{"mask_ratio": 0.6, "patch_size": [2, 2], "widths": [48, 96, 192], "init": "small_normal", "residual_init": "scaled_by_depth", "momentum": 0.95, "nesterov": true, "batch_size": 128, "warmup_steps": 1060}
Rows from block 9 of a small masked image model, named by matrix and row number. Rows with one number belong to one neuron. Each number is 500 + 25 x the weight over its row's rms, rounded and kept within 0 to 999. All counts start at 0. Numbers have three digits each.
Before each neuron's rows are labels from the 100 images, of 14976, where the neuron reaches its highest value: "top examples" is what is common among them; "peak at" is the part of the image that holds the peak. Only what is clearly more common there than usual is listed. The data: procedural textures in two colours, tilted and lit. In brackets: how many of the 100.
# fc1: MLP up (model.blocks.9.mlp.fc1.weight, 768x192), inputs 0-47
# fc2: MLP down (model.blocks.9.mlp.fc2.weight, 192x768, transposed), outputs 0-47

top examples: rays (100)
peak at: centre (28)
fc1.138:512464495504520502480519471432548519504534501490476512511497512452518470505483517477460511543483520508534475482499519478478481522502499474502501
fc2.138:506473481496459498502520464537534520511503496488533468502494355527455479507506481500546496488471497509569500542526471503504521468504500492499484

top examples: spiral (54); rings (46)
peak at: centre (35)
fc1.299:469502463477472532506487498442519491508499508519462457502496491542524556490506514449466491490483497495474460511483492468512507530485482501502482
fc2.299:488490512492510510467491502466479513489505514503496550484495410537472505498543494500489457524483499516408518519572555495532483497493521514484531

top examples: rays (49)
peak at: bottom left (37)
fc1.230:538529518499479525517475507527511490499488537538475511472491485484502458528496555511530496546510445494504501512529469520498517501496474472487481
fc2.230:513466492513500461509478464528508522473470518521487465510498517500496485516498550497534492574491514477531496501471537533505534496505513487526506

top examples: rays (71)
peak at: centre (31)
fc1.207:487502523516521504456481478525484481538495482511492468473511499504520531491517479483525417492482511481499482548558544518514502430478509503400546
fc2.207:498464514500486502505500470498512462508455498500461509514532538496496490487499492489470506513509506514460465524510466501467494437505486481501509

top examples: rings (84)
peak at: centre (41)
fc1.0:497531456491488535493504483517477503504477489508516475489515513454464452533478533520480470496496494539439540527475502498491480471505481521494493
fc2.0:508493511483502495491488515461508511514474484486491500503514467508476454501491501487452530523468488508517513577487509520483488443511482539488506

top examples: crumpled (100)
peak at: bottom right (51)
fc1.416:510529527504500498479472485504525512479514446531502469465509514513525521485496441524486479512472481523523472514535492477517514514569502518475524
fc2.416:491572499471470502481543479520480531479512493546516513483515436490466489499515454497497545481515502490518488454501469531471504532476517493480497

top examples: black (72); ground colour: black (41); brown (37); pattern colour: black (31)
peak at: top left (35)
fc1.333:504504513500488502559550489493467438506488483542524470499527522516464512479495488522521540544507453510499527509522460485511455494530485523519468
fc2.333:484508539529513513460528506452526494490501493453503525527479483477518487509531480503534519478487497534481471518467479505490497510526501513507478

top examples: coarse scale (75); plaid (34)
peak at: top left (35)
fc1.666:505484493485466513501508535516494509516530468495530475484532485541542528511480493519516480514493476536471505456553539521481512491481494495503525
fc2.666:506480462510488465500449504498503494497487507515515482509477496540520496557463498492512536488524481488533500514492515474490525529510493477505482

top examples: rays (27)
peak at: bottom right (35)
fc1.382:492499487509463516501501515489543465488470494497487517524516509469524504431477499478526499509476490517522503484475499517511497501481510516493532
fc2.382:493482490489501521475492496498487536513498481517509473515465472485489490498480469478504497492502491468485510480499519523534500494534483430465538

top examples: seen at a slant (100); checkered (26)
peak at: bottom right (48)
fc1.607:505461524505507488567492483517498499526491491512514504470519518504530462485512519471519498480494491482462502461508519510494499465503494510459480
fc2.607:526379532487482494466502512500476495518465484509471502523514478512479483507506492495499494500505492521527465473496498480538505463515504500495483

top examples: seen at a slant (90)
peak at: bottom right (37)
fc1.96:489516534502513500488508526526471521491448533527508509479493533543496516501495524542508536486544536463517454503470522469517523453503476487491499
fc2.96:504459540504464495488491512486473449513474526513474482486513450501504513497492522500505532464468516522501511537514490500446512467519498463493503

top examples: rings (47)
peak at: top left (39)
fc1.70:493497520529499509525483564510497486511488535501486499521483484479515515477482489482532482538513497477500497475478474498496476502477491520518471
fc2.70:472495514492447501503495486528454501496524501514528520516531516468498470501580515489488471477494496505484522448513470496488491505533524515495491

top examples: spiral (53); rings (46)
peak at: centre (43)
fc1.267:519467442493537513475499520575477534482517489521497484524502510500527483458529530488464505498554483507535503515527512508469507510503478547512510
fc2.267:502491490529554491446509551501500486486479474509528430470504506498475531496499474509489466540519507519422502496484521537498471522530523498490532

top examples: seen at a slant (76); coarse scale (73); white (49); ground colour: white (29)
peak at: top right (35)
fc1.323:482499500503477457497440562505504513525505507490541500510483493509520462520483491497509476527508503533490483516476463459490438495503477470498509
fc2.323:523481473544489529504506506506490481492482517507486480518535517477507511500503498518478521489523502484502491469517557521488509506513509546524511

top examples: coarse scale (75); white (57); ground colour: white (30); pattern colour: white (27)
peak at: top right (39)
fc1.27:526488522502491536513494488470512522526502517504525528477520502498504537517459538499467503478508502509481535498443453475522507488519513507480511
fc2.27:535481489497499529483492490502528514490506513523493550507486491532489495539522539527513492470543503507509517509496531539501494507488491558506516

top examples: coarse scale (62); spiral (53); rings (47)
peak at: centre (27)
fc1.290:509498530483511519533517529487494522475517514504519488499507536529480486499461571514483497491468521482521486529470479498537477470518500492528534
fc2.290:457520508473478497460527501511447523516488477467497525485474456513483543514494537525555488505488500528468501483525529481482484465487536540488537

top examples: crumpled (98)
peak at: top left (41)
fc1.381:508519518463503482449474534495467506504512502471528525526459512495520481509471543517466454484504513507498496499550502539520477542483491529521498
fc2.381:518537528510518525574549549466520528489502508460476536473496462502496480516502511501508467498498484507495537487478458467511497537517484451525468

top examples: seen at a slant (82); white (38); rays (26)
peak at: bottom left (45)
fc1.508:487527520485443482475532512537487490479512477511484472529509499456515519552502467486519504476494477493546488459489460501511487511506468524496489
fc2.508:458553548500555516464467488526490477507507521491534440485494479465512470493454492504514483477516501503493502531498524476501448478526510473496515

top examples: black (43)
peak at: bottom right (38)
fc1.293:478474500491481507483491497517493474489535519553546507512478460483532480461520458464484461481541484522499498496477462525522486459470513535525507
fc2.293:507493505506538494496468496502507550489509489489541509506492540477517513487542460501521460498520484473497507482547571500482529494480559504483471

top examples: yellow (45); rays (34); pattern colour: yellow (32)
peak at: centre (39)
fc1.155:559474471490462543478497457485516491442476559532518474490517466519461499530485484555500486512511551503527478474474476519536495470504509483516485
fc2.155:487486491432499492512548491511524511492479506495476505513461519537517523505510503494502493508516512523484503493472487518480493501535441551540487

top examples: seen at a slant (95); checkered (26); plaid (25)
peak at: top left (41); bottom right (38)
fc1.704:493503446504489499538498533534528485513473532463503482542461514500499504520488514519452469525513562521485497504468502499514498531526467533489528
fc2.704:457439550518506513502476546492464536506465511471468453500506482509465514477475491490570471482472513519495459527496499527505513472495542510508504

top examples: crumpled (94); pink (48); white (36); ground colour: white (26)
peak at: middle right (25)
fc1.225:507509483481516513506504470506463400486488487517533523502532496481488491496504500498533491524515492493476502493515496515505499490516494519465543
fc2.225:525487499502514489485473474512495495500462492476534510502494510513512512494496494491505506499515485493509504501508472512494492464501512563492432

top examples: wood (50); striped (26)
peak at: centre (35)
fc1.510:514521410505520478532501502484500495493526510467471526499527482525501535519504506535482517481546516490495482527503537514484530460509514536496492
fc2.510:479523483496479509463467487492481509496497502475477481486537471472508497507483494502500503485507496494533503518465491495501511498506515501549517

top examples: seen at a slant (70); rays (37)
peak at: top right (39)
fc1.632:493470505497471520501504502510518488530539509524499461484502505528509457462507517505477476451509532525489506506522465504504500519498500472514482
fc2.632:518449489519496497505512504508516496479530486520510492509512498517478496495495522485503507500477486471512524524476463476513568481491492430501477

top examples: black (47); white (42); rings (34); spiral (27)
peak at: top right (43)
fc1.705:492509480559475499516529483491520434458526546483521524501543497490449504517492482481535462526533520513519493495491462525520528473474468499499500
fc2.705:503483507563569523524517507535480569504516504497511534496496500502572502512478494543486454524459527451499510492514505487502488523472512526480465

top examples: coarse scale (87); seen at a slant (87)
peak at: bottom left (36)
fc1.92:503460528478445533518538494489499502497489490492514470458508531515497543499514525490498456499488532500472489536490517497472487515509503498508491
fc2.92:500528533492511462546486489521506549488459500478551501526493519470489516497482547537539490512512523480482529500525509556483473505444515514500500

top examples: coarse scale (80); orange (37)
peak at: bottom right (42)
fc1.69:482481486492486481494480521487530540523541518470512499504476466491525499490506506472480471476521517529551471462481490504471524474498517525536434
fc2.69:497534481503492493478521472524496547493520476520457513513522526514506475521458485476496487487538531477479529458519538507504481516476477559526449

top examples: rings (62); spiral (38)
peak at: centre (45)
fc1.556:501501490488543512473489512521532539481468507505483494504499530488522511474502500488466510518472507514551526520489509503503462513508486493484520
fc2.556:493488494502455487484492508467504516488518493498514552497470405523486494495498531496509492500471505508330490506520550511511487540495501524472533

top examples: crumpled (96); white (58); ground colour: white (37)
peak at: bottom left (41)
fc1.699:495532533487483506444492473508562526472457509496447477527462514538489508502504517519471520471483522463539505510472490501493530455490493491536514
fc2.699:505547534506477514522505453530475517512473531515463493495507478531489488480483493502470526492515526475463487490514498501518503527512518501488587

top examples: coarse scale (81); seen at a slant (67)
peak at: bottom left (39)
fc1.411:496498495504481510519520513485504527494500409516515490533487516524461514485505497506495525498493501491492489479520500498528472517491532510503494
fc2.411:491485504522511543502520466489512464491524490505505490519471500504486480490398509479533484486502513519497490498490473495554501506498538507490506

top examples: rings (83); fine scale (62)
peak at: centre (62)
fc1.336:480580465509482501508518483535504485500510502534496477510493500488491503507508516498487501502525487486550515482491497525489526515494521518541518
fc2.336:498503465533534513476468449486505467493510488498484532483499445509482495494511521509473488487458472479406491456528542497504503499532506479463547

top examples: black (63); green (58); ground colour: black (42); pattern colour: green (35)
peak at: bottom right (46)
fc1.569:501489499483474516529531519516505464505514465446500477541469480491498482551458522465488494519513518492500499487486508478543498487509600505491439
fc2.569:471474471465445507489482503500525525489496509474478504515512513503477508505527520492515488497537508517501499529536470527414500518482450535467425

top examples: rings (94); fine scale (76)
peak at: centre (51)
fc1.339:517524470543489483503469494461496498522479458527478519513518531521526506501481510481535496463513526528570483512471477466483513462529513486506474
fc2.339:475507457479476493478521508539520521472487511525546527506493488488502531530485479502548481490494535492432509521509477532518514520508519427492516

top examples: crumpled (100)
peak at: top left (35)
fc1.754:511489483488512470522481506494476456494505428506510543497482529505508491502483507485489482458455534522508520494494520574503506504482512496499534
fc2.754:493539481496489504521507529494521532491511508474498512503510451472522489485490494496511451486545497496485520518500514476545511506500490500489475

top examples: rings (53); spiral (47)
peak at: centre (33)
fc1.50:498480469497508507525479508526515519511459494493519497486512469503479499495476496519468517514473490527493504524501505486489493527506520521507483
fc2.50:508461526498501502488507506447486509491535507504523559499489403527510480475525553501521478490488492529381503496517533518502479520512487522488516